Rows from block 4 of the audio encoder, named by matrix and row number. Each number is 50 + 12 x the weight over its row's rms, rounded and kept within 0 to 99. All counts start at 0. After the name is the row's rms in percent of the matrix's.
# weight_hh_l0: LSTM recurrent weights (gates i, f, g, o stacked) (encoder.rnn.1.rnn.weight_hh_l0, 1024x256), inputs 0-63
weight_hh_l0.951 107:31 67 39 62 36 58 52 27 48 52 82 41 55 45 47 54 60 59 58 54 33 57 45 45 45 83 42 59 47 53 59 64 47 56 56 69 63 50 44 47 54 47 28 72 71 58 61 53 67 39 49 59 42 47 33 43 52 43 57 45 85 25 54 36
weight_hh_l0.952 116:17 61 53 48 50 49 43 43 51 48 54 40 54 52 49 57 58 45 58 60 35 53 40 36 56 70 43 52 53 41 60 67 44 54 52 59 62 43 44 48 53 44 46 75 67 50 48 53 84 46 50 47 55 44 17 47 50 58 53 53 83 32 52 45
weight_hh_l0.953 105:23 71 43 53 59 51 54 36 54 49 64 48 42 57 49 44 55 47 56 58 27 59 54 38 39 82 42 56 57 40 53 65 50 58 52 61 54 53 54 45 55 56 35 83 65 51 45 52 71 43 44 55 59 35 14 52 57 41 45 55 72 33 48 46
weight_hh_l0.954 108:17 75 50 43 49 45 56 42 56 54 56 49 53 56 51 58 44 54 48 52 26 46 45 41 51 94 56 53 56 43 46 70 56 47 59 53 62 46 50 43 59 55 43 82 67 42 42 53 71 48 53 52 46 53 38 43 44 45 53 55 79 28 44 41
weight_hh_l0.955 079:21 74 57 45 51 40 41 32 40 36 45 49 60 35 43 57 64 38 43 58 32 51 41 49 55 79 41 51 59 44 65 80 45 40 48 47 54 48 49 43 48 50 36 66 61 54 56 49 70 42 47 59 40 34 29 42 34 47 61 46 80 36 55 30
weight_hh_l0.956 106:38 65 47 43 42 52 53 41 47 62 48 49 45 53 43 50 34 47 39 40 59 52 49 51 40 71 16 51 57 49 52 51 18 51 45 50 26 45 42 55 60 62 42 69 70 50 59 55 54 56 45 64 49 47 48 58 41 44 45 50 72 41 59 43
weight_hh_l0.957 165:79 35 47 53 49 50 55 67 57 55 41 50 45 48 51 48 53 55 45 46 71 42 43 44 49 23 45 47 53 50 46 31 63 51 54 41 46 45 57 56 53 55 67 23 30 50 51 47 24 53 51 44 46 59 76 52 56 56 45 57 28 77 53 60
weight_hh_l0.958 075:56 63 50 56 55 49 52 50 50 48 81 64 54 49 40 47 37 57 57 42 63 54 67 59 44 35 40 39 52 61 32 29 53 48 55 70 48 48 55 67 43 46 46 36 45 51 55 65 58 30 43 39 43 57 55 62 58 29 36 43 58 49 40 33
weight_hh_l0.959 112:27 71 44 44 53 45 54 47 47 45 69 51 45 40 58 43 57 47 50 51 28 57 51 42 42 82 41 45 41 47 60 73 53 53 54 61 51 41 47 49 46 56 45 92 78 56 45 44 69 49 54 46 48 51 28 47 49 50 43 45 73 46 46 54
weight_hh_l0.960 108:26 56 39 56 46 43 43 59 55 52 74 46 40 54 59 52 62 52 59 57 37 60 56 39 48 72 37 48 58 45 52 81 60 57 47 51 48 53 51 52 48 50 47 81 62 57 42 48 79 52 56 41 50 46 17 46 36 55 62 54 62 40 53 46
weight_hh_l0.961 118:42 60 47 47 55 56 43 17 45 49 99 43 56 43 54 44 42 38 46 55 50 59 57 25 52 47 55 59 47 53 55 86 50 53 57 57 65 58 46 45 55 49 25 60 46 50 44 52 67 37 45 56 45 75 32 48 40 52 53 45 99 52 44 46
weight_hh_l0.962 085:42 61 38 59 48 42 54 42 49 34 82 35 54 47 52 47 47 56 40 59 43 45 60 47 38 56 43 57 49 39 64 81 54 60 56 68 53 58 45 51 55 57 55 72 58 51 48 52 62 44 39 54 48 32 31 59 41 52 46 54 72 54 45 37
weight_hh_l0.963 139:41 57 46 51 44 42 56 47 52 54 73 41 49 44 55 50 54 49 46 52 65 65 36 18 55 98 49 52 46 55 60 45 50 54 40 62 63 50 06 52 51 55 35 62 54 45 46 44 73 42 52 51 56 31 30 54 48 66 54 54 42 58 49 52
weight_hh_l0.964 112:20 58 43 44 48 43 50 44 42 50 56 40 58 48 53 47 49 40 49 45 33 60 47 48 49 78 39 54 44 50 58 78 51 45 47 61 54 56 47 38 45 54 44 81 74 40 57 56 72 55 53 50 42 42 36 53 58 45 58 52 67 34 53 48
weight_hh_l0.965 135:25 74 53 55 51 49 49 41 55 59 62 43 44 54 51 47 51 47 41 60 42 56 57 41 48 69 43 54 45 54 57 55 50 47 48 52 71 43 24 43 50 49 37 68 72 46 40 51 64 57 56 42 57 47 30 45 49 30 55 54 62 42 51 25
weight_hh_l0.966 089:33 49 48 44 57 38 50 43 55 49 94 43 44 56 53 53 70 43 44 48 46 53 24 33 37 65 41 45 42 40 64 63 38 43 52 66 58 62 36 58 49 57 40 77 63 50 43 38 61 40 47 51 40 48 33 51 43 62 47 44 37 47 40 42
weight_hh_l0.967 083:44 50 51 73 59 46 46 58 42 42 43 40 59 39 62 54 49 51 79 55 46 55 48 65 47 70 50 50 51 55 60 62 51 48 51 46 59 43 37 42 40 57 51 70 72 37 50 48 70 60 56 53 40 25 28 49 55 36 48 56 56 37 55 49
weight_hh_l0.968 139:47 35 49 52 56 51 50 99 55 57 59 46 51 42 46 49 62 55 79 50 43 48 45 43 45 12 58 44 52 55 56 68 42 59 51 43 22 51 38 57 38 53 78 58 57 47 55 44 44 61 50 45 43 44 51 50 43 28 42 46 09 16 48 53
weight_hh_l0.969 141:76 36 45 44 53 53 53 67 53 50 48 49 51 53 49 57 49 55 58 49 58 50 41 52 52 27 56 51 46 47 50 33 56 49 43 60 28 54 43 59 53 51 69 27 26 52 52 50 26 49 49 48 56 48 78 48 53 71 44 45 37 70 55 45
weight_hh_l0.970 093:26 72 57 48 48 48 58 32 46 51 77 49 55 58 60 45 56 48 50 48 29 51 56 42 38 76 46 54 50 50 54 64 56 54 54 52 48 56 58 50 46 49 51 81 65 40 37 50 78 39 57 41 47 56 21 47 45 49 49 45 70 33 45 54
weight_hh_l0.971 083:36 58 41 46 46 38 53 49 61 51 84 55 57 51 54 51 49 58 39 41 31 49 59 44 45 68 35 56 48 54 45 81 47 41 43 59 51 61 55 52 47 43 47 79 61 52 56 39 68 54 44 46 56 36 22 50 46 47 44 51 65 43 42 40
weight_hh_l0.972 107:36 69 50 50 50 42 41 31 56 56 69 55 46 49 50 53 49 57 49 45 36 62 54 38 51 84 35 55 52 57 60 73 37 50 51 59 49 46 20 43 49 55 37 77 72 41 55 44 76 42 54 48 48 34 25 54 44 45 45 44 91 40 55 54
weight_hh_l0.973 100:23 61 37 58 48 49 50 34 43 42 71 46 53 48 56 43 52 42 47 59 47 58 66 37 51 84 49 50 49 41 52 57 33 45 42 50 52 48 48 51 47 60 36 76 70 51 47 48 82 43 52 49 57 49 17 49 46 53 43 56 76 44 49 42
weight_hh_l0.974 087:14 64 47 59 53 38 44 40 58 43 60 47 46 42 49 43 47 43 60 44 30 59 45 51 50 74 58 58 46 48 57 64 56 54 49 65 45 57 32 34 49 43 35 83 78 43 41 40 81 52 57 47 51 42 13 38 54 46 46 56 75 30 52 52
weight_hh_l0.975 072:25 43 38 42 65 32 67 53 31 49 17 35 58 41 63 65 53 66 43 42 50 48 53 60 45 73 46 40 59 46 49 48 41 44 60 57 49 56 36 32 54 62 55 70 54 47 49 50 69 62 46 43 48 47 36 52 31 56 58 57 44 69 49 41
weight_hh_l0.976 085:27 70 42 51 42 53 47 26 39 52 71 44 53 44 50 46 59 54 49 45 24 43 45 54 35 67 35 46 49 47 58 79 59 55 47 46 59 59 37 50 47 57 39 80 69 49 59 60 61 52 47 62 44 32 33 54 53 33 43 41 74 51 44 36
weight_hh_l0.977 095:27 67 37 49 51 57 53 39 46 52 61 36 42 53 47 57 45 42 56 47 16 46 42 43 50 77 50 56 54 53 62 82 52 49 44 61 61 54 42 35 42 56 41 83 70 50 48 42 83 54 45 41 46 44 21 49 52 48 47 56 77 46 60 41
weight_hh_l0.978 066:68 39 38 43 41 51 52 73 46 54 97 59 47 55 47 50 68 60 56 51 47 55 23 29 54 33 45 59 57 51 45 32 48 54 44 54 65 57 26 36 65 43 48 30 27 55 45 43 29 49 41 55 41 50 67 50 34 61 65 49 48 70 50 44
weight_hh_l0.979 080:53 42 53 55 44 37 61 42 44 43 72 52 50 48 46 59 70 47 29 55 66 45 33 18 47 41 80 55 41 46 41 51 43 48 40 47 62 60 55 47 39 60 31 47 32 39 56 54 52 37 56 60 46 55 75 52 37 46 60 54 93 64 41 51
weight_hh_l0.980 123:16 58 51 52 47 53 54 36 43 52 60 48 47 56 56 47 43 48 46 55 26 44 54 38 52 62 48 47 50 49 54 78 54 57 47 48 47 55 58 49 44 52 47 70 77 49 55 57 73 39 45 51 51 37 20 55 51 44 57 55 76 36 50 47
weight_hh_l0.981 094:28 73 53 58 38 38 41 36 48 52 83 52 56 40 60 50 43 52 58 48 37 59 53 47 37 85 55 41 43 50 57 57 52 40 39 53 56 57 57 47 56 55 47 87 64 56 50 52 73 38 44 45 41 45 23 45 50 41 50 47 74 40 61 51
weight_hh_l0.982 097:19 74 48 49 49 53 47 46 50 46 58 50 49 45 52 43 48 41 44 48 26 51 56 31 45 75 48 49 50 46 47 71 46 55 46 54 52 46 32 38 51 43 41 80 79 52 43 39 78 38 58 48 48 51 18 43 51 46 51 45 61 39 52 49
weight_hh_l0.983 076:37 47 47 55 38 34 57 41 42 41 47 62 57 49 49 56 58 42 48 46 48 41 57 46 44 74 34 52 48 53 51 72 40 62 56 63 51 62 64 57 35 60 42 54 67 47 47 39 68 51 39 41 43 36 22 46 58 51 53 54 80 34 56 50
weight_hh_l0.984 111:37 48 45 54 53 57 44 41 65 49 77 43 52 49 46 57 45 60 59 47 33 56 40 30 43 65 43 50 51 49 65 70 47 49 49 65 64 48 26 61 42 49 48 63 72 48 50 48 71 57 59 43 63 19 30 46 50 39 41 52 43 30 47 49
weight_hh_l0.985 107:32 43 48 45 40 45 51 40 55 47 70 53 44 46 54 49 63 49 52 62 35 57 52 57 54 56 51 54 44 40 54 49 33 49 51 70 39 45 12 43 43 56 31 49 62 43 46 49 60 57 49 54 56 24 35 51 56 41 51 49 31 29 55 47
weight_hh_l0.986 102:24 56 50 59 38 48 43 39 46 53 47 42 56 57 44 50 55 58 50 53 22 47 33 56 44 78 54 44 43 51 56 63 39 56 55 47 50 41 42 39 46 61 34 71 77 53 44 46 66 44 45 51 49 40 20 54 46 41 45 44 89 50 50 40
weight_hh_l0.987 103:57 30 35 34 50 43 53 68 52 50 87 54 53 49 57 45 52 50 49 53 45 51 39 27 50 38 35 51 47 56 45 64 55 42 54 37 37 49 47 38 46 55 62 34 36 52 43 40 46 47 52 49 57 49 68 49 49 89 49 43 44 66 51 55
weight_hh_l0.988 130:52 33 54 54 39 45 41 87 49 53 58 45 56 57 45 41 80 46 66 54 53 70 45 34 44 66 50 46 46 51 47 50 37 45 41 33 58 52 31 50 44 54 50 48 36 54 53 41 45 50 56 56 53 46 49 55 49 70 57 48 27 71 42 49
weight_hh_l0.989 083:57 52 45 40 38 50 48 82 55 56 54 42 45 40 38 36 47 55 50 39 29 41 46 37 39 56 44 45 59 46 57 55 38 58 35 38 76 57 58 49 60 62 42 54 45 53 49 40 38 47 45 57 54 77 65 40 31 72 59 56 45 63 41 36
weight_hh_l0.990 127:53 52 55 53 47 54 51 15 40 55 60 48 54 47 55 46 47 45 57 55 74 53 45 59 40 71 47 45 46 53 61 38 51 51 42 77 53 47 39 42 45 53 29 33 42 55 43 60 35 45 44 44 55 26 62 44 54 16 55 45 39 74 50 31
weight_hh_l0.991 107:20 68 55 44 52 55 45 32 60 48 59 44 57 40 58 50 51 49 43 44 23 60 41 39 52 71 48 40 46 49 61 63 51 53 56 49 65 56 49 52 55 47 47 76 67 48 54 43 77 37 51 57 59 45 22 50 58 52 49 57 83 43 53 36
weight_hh_l0.992 092:22 65 54 44 50 46 50 44 40 52 59 47 54 37 43 40 43 34 63 43 35 62 50 39 36 74 43 46 43 59 52 78 54 50 49 52 56 44 38 46 55 61 32 84 68 53 47 52 79 47 48 49 45 45 24 52 50 40 59 41 99 43 51 47
weight_hh_l0.993 120:60 36 52 38 44 48 57 48 53 43 22 58 45 53 49 56 40 49 15 54 67 31 42 53 55 30 57 54 46 47 52 30 32 54 50 60 28 43 64 51 59 51 53 41 31 52 46 60 36 50 50 58 54 55 63 43 59 77 46 41 41 56 48 69
weight_hh_l0.994 094:19 62 47 39 37 45 55 44 42 58 64 41 59 51 62 61 42 44 46 49 31 57 35 34 52 72 51 52 58 40 54 80 53 50 53 51 58 51 45 51 58 51 44 78 67 52 58 51 82 36 56 55 53 36 37 49 40 60 59 46 73 49 52 50
weight_hh_l0.995 108:14 87 39 52 54 42 54 36 53 44 70 43 45 50 42 54 54 43 49 54 30 50 43 35 50 80 36 47 47 45 55 62 46 45 55 50 56 55 42 43 47 60 29 75 74 41 54 40 72 36 45 41 48 38 13 45 55 46 47 46 81 38 43 46
weight_hh_l0.996 137:23 63 52 49 45 50 46 43 47 54 50 51 43 46 48 54 49 40 49 46 34 48 54 45 47 71 44 47 54 44 57 64 27 52 51 52 48 55 37 56 47 65 44 73 85 47 45 45 79 53 45 55 54 50 29 44 42 40 39 39 54 31 49 52
weight_hh_l0.997 164:62 08 63 38 47 46 49 47 49 51 27 52 46 54 44 47 51 42 39 50 67 47 66 44 50 07 82 48 58 51 56 44 64 49 55 63 21 52 85 50 55 47 31 44 47 41 41 49 42 44 43 48 49 47 56 47 54 26 47 52 00 39 60 57
weight_hh_l0.998 110:31 76 50 47 41 47 43 48 46 55 62 47 58 45 49 59 43 58 58 51 32 54 47 42 57 75 61 52 48 47 49 77 54 44 47 61 61 48 50 59 43 55 38 71 68 61 39 56 83 51 53 45 48 41 22 58 55 60 40 44 96 46 54 52
weight_hh_l0.999 137:24 63 40 49 50 45 49 23 46 48 79 38 51 51 47 55 54 43 53 59 34 51 57 38 39 64 45 57 47 50 61 64 38 57 48 59 62 56 32 41 48 55 26 67 74 43 55 44 67 40 54 48 45 34 30 53 39 43 51 50 68 47 44 47
weight_hh_l0.1000 091:37 56 48 59 37 48 58 72 66 45 49 48 57 56 59 54 41 48 79 50 37 70 51 30 38 52 49 54 48 41 43 60 57 38 47 33 25 44 57 60 53 62 56 62 60 40 44 50 56 49 43 57 39 47 35 46 42 50 53 51 44 32 39 33
weight_hh_l0.1001 102:25 68 55 43 53 53 47 37 54 59 75 50 55 48 58 58 52 51 49 45 29 50 49 46 37 65 43 59 54 52 53 74 45 42 51 60 52 40 51 47 50 52 35 81 73 54 44 51 67 42 57 39 47 43 29 47 36 35 58 41 80 44 52 48